A small self-supervised image encoder, trained from scratch.
Model: 4.44M parameters, 32-pixel images, arch perceiver, norm layernorm, activation quick_gelu, patch size [2, 2], layers 12, width 160.
Data: trained on rendered scenes of toy objects such as cars, trees, mugs and chairs, 7.4 epochs.
Rows from block 3, named by matrix and row number. Rows with one number belong to one neuron. Each number is 500 + 25 x the weight over its row's rms, rounded and kept within 0 to 999. All counts start at 0. Numbers have three digits each. After the name is the row's rms in percent of the matrix's.
# fc1: MLP up (model.blocks.3.mlp.fc1.weight, 640x160), inputs 108-159
# fc2: MLP down (model.blocks.3.mlp.fc2.weight, 160x640, transposed), outputs 108-159
fc1.329 087:436499505590465464483495518504531494535470563507499519494511489498505495518522510473528425491475520509461510502490475477505479464494493488514489508488478488
fc1.330 110:434474489592474475524486516516536503526515561511525518502509507504481501501474498486512439511505514520483503516478487498505458480485493490514484484491490514
fc1.331 103:442511501580475482499492504522521498525503575510504510504512496503486509527512498456558480502497529515483505490486427515494469488526465471519476525467473481
fc1.332 126:449482464543517477552525495485519496530499544513554475463503444459518507526502499500535459488468499537489498489501463481532498507515470509523495460464468493
fc1.333 092:463478485570487495493490509505551496532495570508506521478503489498502499534507512490532450499512527509477517491477491492505464473497458501523472521474487501
fc1.334 093:442489500581477501506506529503521480525489570523493505487502485494498498525530486467521456495469538507490525481492463505522481489506464472518501510459479474
fc1.335 094:456494480577474489500462505493546510521476554519495521497491487497486519533504510491532468493487525501477529480484474492519459468496470478525478516464485493
fc1.336 107:468453506574496515484528514525535497486512568529483537480522466495506486509531517483529460499484511482470502495495474480494458466496520493526482514443459492
fc1.337 087:456485504601473506498500515496529498535495564512493524479503487499503482535522500491547459489494523507484511487484470495511476480496471476534498506464482496
fc1.338 104:461464504583481514484491515539515478496481560507488527506530458503504470518515511476510442493516512496463508497507453473502476476499492498513487527448473488
fc1.339 086:442473493593478506506505503504535500529477569518498523494516482482494491522520507482542448502501526504488518492497456499504471476497477481526476498466467511
fc1.340 088:435495483565481501488489525513520491513465589531489541478500489485498487526518502492532444507498534507473526477485476506509487475506466481513472521455479483
fc1.341 137:441519492553509497515498534491541508511518569559474502481514501521486497498500497491507458494482529490507522509507471455501468488498462466529466510456481484
fc1.342 102:469474511568470509504494515505533473514475560528500505492518485512497477528516499492540468498466551498511510507506486487501480471476478483550482520457473483
fc1.343 107:460463493572481526498507536504521490520473560521485528498486493497513510529509487477524449514496520513467516497499463492501498479499487455506483523456475498
fc1.344 108:449500487598505501504492526507543487540480551484463513538489471508490497522505491485512455504499517479476493500504491477519492477510485476530470506463493510
fc1.345 098:439473501584483484517508516522526480521509557509497513481513479494496494529540490492522440493489524503476516492500482484495468502483484481529475505471476497
fc1.346 091:452481483581488501476512507509515487526475572514494527482503496481498512524512507487533457474492536486488538482491463500514483486490455491518474508459470497
fc1.347 109:432485451549466507489488520503532495546474574520477544480489490514472504516516484509549463505507510516501490466481486490499485465491465481543491496471484502
fc1.348 099:452475497619482514516507494511495507532488571527486513497525482500482497526520483486515469513506527484490527498485456502504486467497474466536487503474478481
fc1.349 084:450472499606473516501505505507529488537474546518495527473516489486506495536509507491534462502504530510468531488486457497500489478502464468520465487456477496
fc1.350 094:462485479611500509499509510512526496513503583531486514492496474502504487503521495481518463501491515509474496500503469485495479492501472498510484520492504501
fc1.351 086:456479499597472515496515537502530488520478568505496530481521491507484485524512496489539458488501522509479513497479475494499472483502480492522485496457481494
fc1.352 094:458474484582479520481494522513520493518486568516499516470517500515493510520493499499538461483486532499485524503483471496518476492514473478534498501461468497
fc1.353 096:433480504568498517507523519503528496506495579519483524491526496460499501503503490489515449487490531487473507494492477471513460487504485510532478510478508484
fc1.354 099:463495496581470509502481505496530503515491572528501529496485472512485480526531523473526483498507520533496523502476481479512485480481457476519459526450470477
fc1.355 088:430478501607477499492512516514526500529481571519488528491502483494493500517524498471531421504488522518477513497488465485513466474486472507514478504475481479
fc1.356 097:430483483572475487495488546486504492521460549515479522492505487479500494547507517506548457498526515498486521473493488483513474488493476499527485489475496515
fc1.357 113:453508481572491503499514535493511488514491544501501527459527499477516509511527478460522470510490532510498517479483458492531463481502476471535509510455499490
fc1.358 097:453496482572459507503496505509545512541482530528494542526527479502501464509516509472540437504510499483508519476489463496489464449513488486511470508509483470
fc1.359 086:442476499586466493508499517499536487535500568512488519492501484502488504525516515489545448489500516503484521500488467493500472493499478484530479511465487488
fc1.360 093:456492494585494503487507511485529493529473579509501527498506475523487497538509474473534446495488527505468531502482462519516488492516492470534466502461480492
fc1.361 122:464507501573487508493495510505499485514463569508494528485500514524488469509500507474534430493497499499494527489482496522545473463506488484511458496457496470
fc1.362 089:440493499601478497504484514499526493528471580500493519476516487498492485525511512481557445503497509519475516479482475495518484488499480471516473503453470477
fc1.363 120:441466480559497503520497531517495529515488602506494530503493491514508492525499503488525475540474529491497522473506491506529481494490490479514450509456470480
fc1.364 100:431464492575491495500506514535539487530476555530513523493513482500503499510528505490557458489492518498482491501474477501490488483518499464523478521465462496
fc1.365 122:464489497551477491480506517497513496506477563508544495494484482505491503520497486482550483503512546514507540453485463518539473440523471498522486522476469505
fc1.366 094:426468497564484506488501510520525495500486553494484528499525486492491480499503476476522443502488515502489502477503500506514481466518467496512471505460488487
fc1.367 100:439490487578497492495516539525535477527503559524503510504509482489500493536521495487527452496487522499469499497514467482508487452507482505520477503477471480
fc1.368 085:452491498607478485495485501500531482523471589512497519490498494491509491520535492464528447493496530499477528485500465497508481490494480482519476504463490491
fc1.369 132:470492478524495475509463507520564509501538525490493495464493467520506499501488499475512487497511545474487536448469496510535457463495477512516485517460496507
fc1.370 089:439478481584499512489515523516544473516475567513515531495506464494493507511530502479526432494488526500484531475495461476514477493499479478510477507463477487
fc1.371 100:454490480603509495491481510501542507535490556492504520494487486518513504523510499509495417512488509512461513485488465483524481461502509482513466530530478495
fc1.372 099:450484487605486499508494513500552487505486546483500527482522480508513490522508497512525446511490493514476496509503482483502485467492484483498486516464481490
fc1.373 091:452478479600496514497501510496540484538486551501498521486525493506484506511512489490530454517493539514475520482494474489500476498499467470523480510463479498
fc1.374 101:448480488591464478500498522510505464519470578510489521464511501496490503528533481482530440478481526488470507513507466485506483497482459503512482496459491492
fc1.375 082:449472494599482497490506521502523493517471583508496524481509482506493510509528504496530437502492527508468521481494461495488483486496475480510469490461469487
fc1.376 093:440485478591465484496486510530518491528485561513489526510483503513489503513518485493532441508500548495472538491502460489497472483496488468543490506463492485
fc1.377 088:453497483581470489497491501504535499527479558504495537491504484492479486530514526475550464484492534508473525485499462474505469472511476487523474492460480481
fc1.378 093:449482475574469485515497501527547501528500565516496527483501488486506522512529503474531452492502522504466513512496462533491468479497491487537481508488492491
fc1.379 083:446465503591466498495507506508519503529480571513472519504521485506500495510518500487528449510503527494482514499492471497499482489497465482524471509456486500
fc1.380 090:453482496585476493499487525495527486521489551507502511479500472498502495542521504484549458491492548503488521488500464483503479466502476463532484490462471483
fc1.381 085:450481493592477495495503498521533485516480567507491523488512494490491492516528515488522440503488524498469518505489465483497468472484473502528485515478494504
fc1.382 128:475494486568466494490507526504527472504508559507500515513504497477496477517506510458555454502502502497473535481508425486522482444536495528542480525456507495
fc1.383 099:455505489586500512491513490493533467537496556523475528477500500500507489538493494468513453492485527523452514480495472496507472484486494493527500528481500483
fc1.384 095:462499496586470489498504521509536501520488556499491525487513482489492506530511504468523431495503525502485516507504446474485484461515484484530467520476478484
fc1.385 093:443484492592471494499493499517516520532485554504492520467523505510482506521514504475513452484482554501471525507499479512501472499490483490522493510489484486
fc1.386 111:449501482563488507490502531502527505520482575533500517488498502515494480531525486457539456479485534515454518508486480494495500505493475463544477473463464481
fc1.387 117:451487495561478510484533535501522491543487558527493547480522498488485476521512481508558447514496485516508514444492458471514477498520493455528472503467469494
fc1.388 086:438481486589468491504502514517516505528489555512487515489508478502486494525522495484538455504494528498477518502486457497503483472514482487523475511453472504
fc1.389 088:472476494594468503502505522514541496540498550534490532482506490493498488511527495474535461503493524517481517498499455488507482479524459488531479505468481495
fc1.390 106:445474492586484513495478527502536465516468553494512498500491465507503499539507498510509424504462532507449559502478473509511488479499492469544480506478489491
fc1.391 096:431473490587476494509515519510525504544470550508501532507488511498487492524494494500559454489492502499479525475462483489515475475471474495528491491464485494
fc1.392 100:456493501601465492507499509502522488507487551501510522497526493518493466541512499498530451494498515517461501495470481513534480474508458495494490528485499484
fc1.393 090:443456489576474513499496530494524496523481566505478514494515502496478500510526496515537433521499528513489506474478478486522470474485464490511474486458479503
fc1.394 101:491505490586499506471485529492518463512483550493514521473505466519493476535495513506550465481486500514483534472475495513500480479507446487520500529444476483
fc1.395 120:466476498559465504483500492531520511496480579513516543503509482463519497524525520481497439497495527468469512506477462477515518491519503502524487485470504493
fc1.396 107:433479496577468505490525532524528479525496560502516522468496512495482501526509510497548436479487521499492533472464478486490474492502477470536485506469496488
fc1.397 087:440480498586484504502496523514535482519505557524485520483513479498498493523510503481538452496491514503486525485489478484511478501509473470523480496466481472
fc1.398 102:442498492557473488501496518502557483515514555526488543476513480491484470513533513487522453498497515510506507494499470474524482481506475469521492519451484502
fc1.399 124:447493495549480521503484505492519479511490534549499536475496508498505464515498506491525447508531509519490518496486472514503496489468481479525504499452483504
fc1.400 130:489503506594497513479509506489550500568483555497488516504497465498507497503519496435532454500484517505481484489493475499516486469505487493512495503474505510
fc1.401 089:454497488578475499501504526486530494520477559502504515498500488493502492538518526476532460484489514504469522497485474499499464483489467476520483489468489478
fc1.402 127:438500485552498517520515539486521490529508578514479520450501478494477488492490505518530471497486508485487506472465503508544476467486471452518494510474480470
fc1.403 121:476518521605504507488489475503528470507482559505488517480492507480504499540542493527525465502488496486508527524494451502527482487517465470550530503453522473
fc1.404 136:455485528546459544492514491555532475535509543481481510489488458480520527496524498515517481496498506497483501510508461504506485495504476467531502501484482477
fc1.405 088:455478489581487499494485525506534490520479576506500510482501471489502482516513494475549456493481510510467520490490462499506480484500470483519463501441481483
fc1.406 106:451491485590467479505528519509506513534485551511505527496482482500510512511506500490528434504484500492479525483453467501514451480488467481542474506458463486
fc1.407 100:431471498572490509495510500503538488539482555537475513486508496499499488514513490478560447481478527510470501516487472472539478478513479485538499508459465504
fc1.408 088:460481488585470501504496514508520478536477555517499510491490496505496489520517507477531453503480523500479520479509470490505479471501466477530480515474488489
fc1.409 096:438497500577489486476491521491538466517481574503501529494488482487507513523512508482540431514503521506459521493484470491516493502507475469521467501466468489
fc1.410 111:458483500558468498506509520511507480516496567515495555495516496501497485507497524471515478471514526513472494495483506488496466481477469498513460547465476498
fc1.411 099:454497501591480499482500510506516488516477565508513512470501504493510495537524503462527453481492513503450528497495467492501474477513475485524468522472473457
fc1.412 088:440482490581487525485499518500529522534485577505502532484508490477499503538497506481514440517499539516463519491487468498490483502500476484526456509459484490
fc1.413 096:453492515581475494504500498507537486536485551511486537493490489504507480528520490491529459476483526500460529506475471500532465496487481501520477510476481486
fc1.414 092:454473505569482508495490531496539480530475563522486512477509496496509506522541500486542461501502526492498535492493462486524488472505463474529484494450478506
fc1.415 101:427504478579508515517496486525516501513498563524517537507504465486511480492527509478521429500503535491453524467486457488514465488509489493487489521452495480
fc1.416 100:459485494552482493497508512504535472514510588524501534490505472484494467499544505458538456501496538504481523495506482480507479484516470465535485506454477493
fc1.417 095:462486505604458490493527502509499502532477557534478516493501513503479487532518525486539487483491518517458511497502457486515476490500485486546477503460478503
fc1.418 123:454503473558504479504518552484571493527489519487503511487509473501513499526533516494535459506487506487486515481484484478504497494494481484554493510462470487
fc1.419 093:444479472575496516499504532496493501526463590502493521505500484516492504507522496483548443495484536511482526461483480500499489484516470469526466504443470484
fc1.420 089:449489468594492492487492532504533496512481575496505518491520469510501483525515509487516450507485535516501511467491482511511475498512506485515466509462495505
fc1.421 110:440478456540523506485508551504530459503472559474491512489535475493497497537534512489531445501487526490482505486475479491500458476509465477504481512454475497
fc1.422 085:452488504596475496492497519509548480542483554497482528475503487486499515519504507473514438494492538511485534501498453484487475479500478490517476503479475490
fc1.423 107:458493485577505503502518535496507499509460587519503525472503502502470506508505501489542447503488506497479521484490477490515474488504469471514479479463457473
fc1.424 096:441481492570433510521498513525537475520472539503469525468514505528499504535502496502536455523490515491480529490468483495494489474489466483543487515476468486
fc1.425 089:459488497575480490488491515497541501525487560509493537475503496487507487529509503479538449488488533506484522501488456481499461468515471485538481508470484492
fc1.426 086:446480500596469498495502527503524484538473562525491532483501506491483500528516504476538450504498529512490528492498465477511485468502461471527466502455467478
fc1.427 116:438465501557491524510530534499513496497514554503486528481521506453513491510525509517514457496468516484463508509495469480528474482499502460489523508498484513
fc1.428 096:448479481580497525496501510508505468514461575501504514466499498501516510501529501489527435498515512504472531474507455485534489475508443506527484478452489480
fc1.429 092:463484481575485508476488521508526489509471579525503517496508484496500478536514485477539452503496535501488540472494479497530470471522467477525483514468492481
fc1.430 096:460479486595478501490484534508507484515475562518523513497504504506503495513515503465513452501508541506474544508499453489501485488523487463529471509478458478
fc1.431 097:457476497590478509481498521504536501538488544524480549476507469511511482505505509458540442486486523510457506485491468498536462466507472517527508528467491459
fc1.432 091:464465496592462514507512511505507491522493577517492520509524496492504513512522490472528457481510519499465515510506473492498458473512473493537486490484499482
fc1.433 102:464488475571493517472509526499518491541471573522478508504497507504498474522497503461520454489485532510475524477487483488498483490510479499527474503473497467
fc1.434 106:472476473607506504510508504514515503533471570493507503489508508509508502498514492476501448479495500489495527473510451483521483481507483459523473508469480506
fc1.435 102:434502489596478492470501491513537488528493533487475512495507492506499496532510507473529462504482494505475509494470470509497473503504477495515487497482501491
fc1.436 108:439476506567472504500533544514490515507513546511474504479509464509472492538546513496534459494509513487501515485500468488504463466488479497543486505451483501
fc1.437 094:454476492591471501488499519526534488510487561531521521483502474500493462491522502470516447483495505526481533506502463496490481501511492485520485494470483470
fc1.438 086:455469491596483513503498516518537490523473561510500533491507476500494490507511495482532447492483512505473515492486475491502474476514463487510474515448477474
fc1.439 108:460515486579484488477532540540511491525483555516478528490520475489483505524503497494517459484498498506494519477485470481492458467510490486533499492452478462
fc1.440 088:438486484580500508490495511507543473519481554520492530474500491508522482535517503489543447514506520500468528488484477491509498508502480462527469494470473486
fc1.441 097:460495486568484508480496530488533507516489566521486533478492468485483489538530506488532457519523534500462502473480465497518475466494474472511474523450472507
fc1.442 085:454480483595483500505503531492518492535490578512472510494492492492497508517516491477529447505496527494472515494493455497510464484499483477531478499467481490
fc1.443 083:456480483608489495493509522507524503525495567510494533493491475508499492523522488472562458500479525506464507485495478496513483477509482468538489511455476502
fc1.444 088:456484490583468514491504526499538500540493567508501508492512502498501498527523507483533441486501527494490523495491463479506467470504466488531474515483489484
fc2.329 069:494496484516490495502485513504534518498523598503521459505518448481498499480499504501469520499458505468486481514453540463472527505506550471487515504533471484
fc2.330 135:480487469545476531545484494475500492520504520494507493471481523476519542492453491498452505508507510466458460477498520529502488599471495507529498516493506458
fc2.331 102:513468500485532513519484478493513497504511530519485526517540455535492466481486481493519513483520500474462453480475511516495513516502497489533496489482496481
fc2.332 161:520499519467511529504520494509500498459498502493499551515477513503494499508547542521551513530511522512464528522531512526442506512469462491492486460533493505
fc2.333 069:515518500519492538441501525517521472475468574502479477487525474505485487530576493538465538527490510508497457444510524488531503519441510535529480478488488479
fc2.334 067:512463471493491485495483516504550557507481545513517503507490491499485514521475490526495467487473462483536528495499485452517503457470475482481499519500473521
fc2.335 064:524478504526498523466533455523520522488491569450512493507468494499490508496502479513515536511547517506467490515519503471520483509516468489486472463511526533
fc2.336 114:494546486508502488505504466500480489491486537492468493524482520479527524458509513509490505501552485483525539489480463456579547485511486510515467505513457513
fc2.337 050:535484518498507528517506477480496500528541579486501502497525503477484524507477496455534529466498541521501504446462514545488491512456476498458520512459459508
fc2.338 101:497497514485544491498485534511432473493483524472448528479467505521492496524492495512466486519525460485517493477520437482479504468488494503513469495512471512
fc2.339 049:523454533545530469499491519502494463504486571521469514496516474476496531510518492486529511534513508483509508514484477494536507495505510534562484503474512496
fc2.340 063:513502462484531489469470467493538568487471543489481508492517533506509509509513486522427501520495474462540489458506495462496495488469489489482507483526489510
fc2.341 193:519491502515559501493512472490493517474472510459469492548490535511438461475511473540523486518512503466487516477516462454538491519562477515489516517486442518
fc2.342 108:534497508464525494501506511484479493529504539480459490516496484509519527418505492505482504472475526483533531511467477504514522460482471538499438556506476526
fc2.343 091:509448510539548489503503505556436490502500530496479523494449512512454466513499483503501472528480487499524510523525495459471492476518530488511502497511469484
fc2.344 122:486524480486469495504467482457509462543531539489532508500525483487498545471472503442522467531479493494474505540464501546514499516504475502472500468480511492
fc2.345 086:506530531512469523500496485497545490488502563447506496510525519458521525491466491502466521484493502487489465507451505556493484510519473455511505471477504528
fc2.346 055:523476507523485499469461473480500478509508578481520499497537515502485526459518502494510536474488465503547459432447531494531465526530510466507460468530496494
fc2.347 110:487533492507520500456488494531517514549481539521530488477514552512532520502493516496476519508510507493513476505543515458545487480482533504494538547462529486
fc2.348 111:488495502498523455511486496486495491498512539457481484465536495502495550475464510498483486471466491508519510506513509515502511477481460515488539534426506523
fc2.349 060:511447508515488499475459522535542497526511599515521505502478542515471496487481500502511506522485523507518511512454492508459467519481476515481472473521504477
fc2.350 084:496477492520510473499507535502540521483487575468463503503511474527459494506491455540496486520484487501505522517530519462522507500500460479513535514473460522
fc2.351 053:503458532506467482495494502528506499479511562493462522506471542515467491533494507482569521480507520476523491510512500519466508518486459506478504447512489502
fc2.352 063:501482538496503504499518534495531484502522541491479510500495550523499469482545490487560548492506515486494500498485506543496540512502473497523525471506493515
fc2.353 074:494485483542465507509521485520486538483445569478521513473503540469508501479485506548517530484459451478486495501564525453531524480558501487508486513495481539
fc2.354 100:552504483483507526494516506481529517474480556476507480526558447470514538445476507486503516495503503522473475526432513500552513525516526465487487505485483548
fc2.355 057:467514484531465527488490528475497504453501574482537502483539481484515517533472477505451516451525492461497498477509528473498501490537524475539480501510469522
fc2.356 098:512467497542493445493486457510508477497483539495529536461491490495502506545513538485496563525498515490527468521511503532460492501471473515498504438533486496
fc2.357 120:524474516492516521500479514491518484538487540506542502511519460536452487478477434516495496482500494503474461470492485466523487534492489466459498517521505517
fc2.358 104:530492502478515511490492522518505517498547556505513486497530465477473545510504558535449530485490491480493547472442467490490514482459485532486525482541457487
fc2.359 048:546483534495512535491503498494517510495531568512451493495521541490489544492505524471519548481516484481509486486419533509489534502488470505500480516527480494
fc2.360 055:482497469478496506498438465487480486515508566482500523515478499501523496452466495466525468502476469477518515484458517489520461508525484489520477528467496508
fc2.361 167:515466519486486519490494505511505508501474504532514477518520502547487502510490501509500445553490487477494466484503507480488506539514578453476499510530468486
fc2.362 058:511530513473523528543492469480458456482493560526481506497516479495491489482462511470480485510455482465491509549507508548448502462531445491491516506472480535
fc2.363 135:508524493499529444508486501505502444504535514493457496494515478479527481485513477505453499486504488422525468498511492505488482486507479503506458514508470522
fc2.364 097:551523500507538474496500483486517477502561535477492482484524508462512496505490533512511518502501509523508496526493489481532496485480476543495479513513468525
fc2.365 140:512486516539533483506476487489494451534490519513517510531483499531530512475522522494549540481474495495496487524499487545513506499455485530509526504527523485
fc2.366 105:496477480507528520509564484541433549526496525521485542513487515519492516528499463515485484567553486480478476538549494496501543504509486503488516516531498480
fc2.367 105:489488514509504460469483562502489460502513532521472521489518514514496525558550489540479478509449498494524530557517475535531551522503508525517493536528516475
fc2.368 061:482472481507516505491465527507456526510484588518485517506484476507489529499486464519481448505469489480495481518509528476493486470456481483500479526483523473
fc2.369 190:481486505443512534491475479511512516517493539522444471532516494501487514486505486553513483515511480511494522511481482545517463487512470518514495488482477509
fc2.370 062:508505482523505516511479531502498506465533557538508508524478487473520503505495534505444459538507483462515510520462520493562492486537521519544435517523492514
fc2.371 115:502540472523461516508484511462535482513525560504518468481530489487487522508521499487436523516500523477488507530454533541463479549502508462483463489492472493
fc2.372 101:493502463529469502489551478516471469511555545497540481480489460496470502508522510473493550537461491473491539520451482487513476523544512549475472483515461434
fc2.373 057:508498523548501499480490468513505487487528576484541525512503481517491494500480528463564543501473504499532520516463494455518474477518470511491493482537463493
fc2.374 094:503499505515508498481484501452507471520468539431483519488481515528496485471499480503491498499512496479531464485533484532512516560502469471525481506522469496
fc2.375 054:515487485541482541475499485493555461515507564513497480471500482499478539484492518500479543482472492485545502502482502502482537453507472469528464498520473488
fc2.376 073:480487496481477545502515477498506492519540537506487493476495508522501512506492513498482513503491507494547505448460496431491512511484484512459514522504454513
fc2.377 050:543460488518520510482483547549502527498471588500477499518489521498508486478534514474525539513463491487487514495473488456465502519498456489499492452558513513
fc2.378 074:504511514469482514496492533514515516517506579503442479504530502502472504472510479516491505492514476512471466479471495504507498494491472507498505486526494486
fc2.379 050:495469535493495506470527498522510500521510593468489516502498538477448566471498486499545515457470495494493494501488517508531513499453500476497485512524512513
fc2.380 068:537474514475501547480488486514456502540487539536489510519463463518506524507474491469504516518466514485514537524505471527485530505525467527518512513526507511
fc2.381 064:514487502505488519491482508525539537497511589475502473503519515483483550481517517528518529460483518484548472514455555486528512528503530453491499500515505511
fc2.382 171:515508487515521489545465575493471512486473537529508488469485493495501515474536539543492489489485488505509519526532484486529515503544513512528555537541483501
fc2.383 082:500530498484477504512478472473507527495512573474505508512461496523471499522450505515526490521508490479512540489454525509514493479505496477473494471501494512
fc2.384 068:509461524475526500498471547520488491497485575542475485474467462508486512508533477479535497497482517492491520506477501527477510521505515536571467441479513515
fc2.385 079:471483510491503547469503521491539496521514562451499464486537521488503523450471500495525532479475487503464484529438539483468467523488485457464475450487488532
fc2.386 111:481481474514525486508480526487487497463452515502449509481500554538500456472504480481499465523477488490519518494507526493505483534520506566535524505474484500
fc2.387 126:462524489508477512535465459499499458506494528533518495492524477476534501524470525483478498565518481498497483497521495462521504500510551548502522476479475499
fc2.388 053:533448536478539528504505472519463496520489569495476494488491509491467549497537492492502514507479499501474490478468508549501507460475483525478499469503517501
fc2.389 058:535441534485512512493500471527514532517485565494446476474484482524493519508512482520521509494507500511509503493521468520477500511516462522521531491486510513
fc2.390 097:480541460498476524522489469490485469487522530514523517509503476468502512466459512500433497506466483494502547500453506529474468508517512481481473535506494476
fc2.391 085:487462509547475500531482478503517459540520533516528497497476516486535541475494522484486540511504503469483484506516512490484489564516510486483518512522511469
fc2.392 107:508484494496481508490536476497525538518490521498522496516523502490466464500523501480473538488479503486487449522510515525411480512428463478490551479545437481
fc2.393 073:518505494526471526502522447541508508506498536485539520485502497487511561465482508457476547485497507476543481503513512537511530469499510497491539530489497491
fc2.394 111:531481516496505493502489476515494471496483531503510505479482501512500488539468509476562551492504498497525531475522511468466490522491450490490471486517472512
fc2.395 142:499497471485518478478484512446456494470492512467453544512532522502528477536491497502439453500485517478478529476479494505457491512463513481509487485523504531
fc2.396 116:493505443573493491506496455509513519482481530505564520462484494467512505451467540477518537511489506479506478485549503506504497494501523514533535512535493483
fc2.397 055:524442500521536528492527456540506504478499567497497473484488509494489495489542539470504519512486506473483470540456496500481500483519490515508468439538481543
fc2.398 085:522486475509527509516535445534515524489507538512502509468496472505509509515515514491477478521475524487513473539468501539526515486501544536507523447511504496
fc2.399 164:493489490495513500522485446495518544480505524477504477476489511529484550541472510482489484483522506489499536470520475494538526526525528486465531516513475473
fc2.400 184:522503502518461515511465504506550457481523537557567469444511464485543477487442524495500470499483484489484545530477509511511501480520553485463507522460504491
fc2.401 069:514463521494482513475517503516519507500504573512497486528517448493484487472529507461507569516511495496468500510450501492508532497507521516535449492556484481
fc2.402 201:498479488525530511512510471521508506492445518497498472482495481471485477455496515501504497550491532496508502523506522504505528474527514498536525451463509472
fc2.403 164:509504496512486485542490482452519521495572527492521503489504482506485496479503524453535476483491489468549528549473501510487492538512455476496468510514467497
fc2.404 178:526498516483503522506511528501516519494539528530483531498510478512468507491541499495536511510493498462486517513448514498522539530430509500480498461531494496
fc2.405 052:524474515494523511514487462548473510489492556491469528525478464513489490503533511518498476562469481480523484503474512513525536508558514541524479528519479494
fc2.406 116:506521509512488541544527504499456484487507510490541480496514556508524540543450494500493516518512508515498527475510538555527498511494487502472516499491492528
fc2.407 093:517480466506513495503523489509525486505544528520498480465498507482511541478521531465533477531498502488512497498507529538562522510507523549500492514497512502
fc2.408 068:529425511538524539526514508539479537505435574506514507523464493505465484523483482495544498513509489495515476492519492458473476514534522476503537501513480490
fc2.409 077:492503471509469543507488458525503466485511542534528513516502461470512465484496516480430499527486490462544539484440520473493509467536531500512484513523459459
fc2.410 114:536493483482552482479521494492538518529477546474474488513497484471524504486501484496482534453498444469510441511483512499484545483508499495526485457473466505
fc2.411 091:511504532468514526500480531492501553462473538507496471483509494495499472490459471470508498505492481496499510488471529474444478483508478510535450463478498502
fc2.412 061:493506471497504495486491489506515480489484591475529522508495514502518497436510488509469519511488459480485503517414521459492447500502528498523457470511482508
fc2.413 078:523508509493519535501513530513527515528490583479536442487520522464507501468537492482494537487481507484453487519457510509488489527493481470516462470536447522
fc2.414 079:514519514505516479458470507525495511502483553497505524518483546541481536482517512481521480518442511521544531513511484527550486505497505518507492516544515482
fc2.415 109:474471505516518495509511496507496509470522531490461539475463512460447468547484487509501470539502496458470506473481501493482481451525506504498523464528458514
fc2.416 101:534513509501525511458479510523488541515494521541444511538504501516503485482499486538514507492509507467516496441513469527510524477507499513524475514509481477
fc2.417 092:510457495489483493517523460516517510544483573534471478530490513481478528471487478479521499485473502516493494516487484525497539522537512505495515531489507501
fc2.418 160:527516465550511513481457477517545489480446528501509510516513503480469509515509487521548505513491512522480534561461462556528497522508493473506510476449564501
fc2.419 079:507500470494528487515513509531517483504470531526504483461525524507483513483495495490552536500509468459501505478509485517533524439494459508518513522513508524
fc2.420 065:493485485507494522496524477509497455503501558524474523490507447480463501503534455473440504558489518488458513504455497487489487469473500539499467481476486443
fc2.421 136:504505495501498527485496485534511508446480512446503538527499480483517456500533529500513523522504501471476475502503548489513502462474486501536442505537498512
fc2.422 058:476509503458486553465445529510518492521505620512486497490498501511461524497502480500499504491465491498504507471465503463493483494486461477473506447518515495
fc2.423 131:498471484513508474505532478511466480498453510470524514518490496525498505479472496494454516509517440492501499456511471485525496485470496506489476543514485546
fc2.424 075:496451502490471516469511489508506518531501555484478512490480509510503537507460490490519521491484525488519494481494477496463485492477465527470531484490516502
fc2.425 055:508482505492506548455477516514517501501463573508464486537506491509494508463506505498491526507499518505480514472494490478523513564515511505531497468510535478
fc2.426 047:510472503496514481481464487521484535479472588491514502487527480520497517495462467494442496488450496500562492480518502481466500537522469516498507491475477510
fc2.427 139:499452489516522527463557472503483508496494514473497538529481492478483514515503484492497546508519491489524484507561456455515528480485514503535482494496498528
fc2.428 083:478506468499492492555484491492477515479475534489530513465467525517493499471492482490477470502479473486525493497533498531488473501538535475474507526501482484
fc2.429 065:524493493480514524489480507476494527499455551518496520476502508536520489520498445541463474532497493483529498472540510467499509465473492518522530523538490491
fc2.430 081:492480476486520516503463503475485535512497564500509504505504481476482512479503474505503467514483456495510538528458505481476467492535523505510496499524482498
fc2.431 086:517480476505496468479487524499526501451497582509502484463495469503482545525516519485538509496490523461534502489484513474559493534470552495470513513522495492
fc2.432 088:523467530478511538485518548482489498527483549528430491485509542498471523487488485495530525471555488495521473504546463493499546517487477498528506519501496505
fc2.433 100:492521488505528496486511540510476516480463529511483491496500541533472489476502494492515485520475473477485524490505487481496459529532499534512533477532515499
fc2.434 120:499480515488530491530483513479502497507497550521514500512488505487454528515497490495491420514512476512521495489505487497508478484508457496485503493455468486
fc2.435 114:505460481525510496483527495509567537509526560529535486480502453518471468465504515500509523536504509477457500554449512484491480496470504508471477472510473492
fc2.436 122:515495508515522470509492525495495475504429528482507511495500536509488556515476524528502501504514506466536497473549494508498502517481472476518469520473463464
fc2.437 082:506447531517498543513522565470475512478481554516456487469488510518491520520534473522475501509546476471475479471507461492529508511500497532526481490550494504
fc2.438 051:528485521478491532509541482533503529505496552509454464515499522507484489510505457519473526521496472503518461494496498505485555522486453487526519509522498520
fc2.439 087:485516513488483468487474508480488498509496531420512499509484534501495496486484539508540536537552474498516503444515473496510492545505475525494493515510461515
fc2.440 066:503480522534482541478507428550509487496477554498514492512504466503484457500461487510457468568489499479520522509433489476499487481488511502487474471497457491
fc2.441 078:535489497477478526489500473512505474496487553506489527511511467477510519565425498514442496477508478487537490488488537528476556443500498512500493522461498461
fc2.442 058:504479512492504527474524494504493475529529579508513497481546488470473542438500496474540525502477473482516532495492504508521518463537502508500489506477491482
fc2.443 049:538477506470502509509522466519482489525516586497473482497497512519486525494458498500548519493520532502559507485488482525516533499459464512505511517471501501
fc2.444 062:504511496478494461474462526493505504505491587503510494534517500470485553479512509474527534462468516502517506533480509509537508524513514489559529497512491505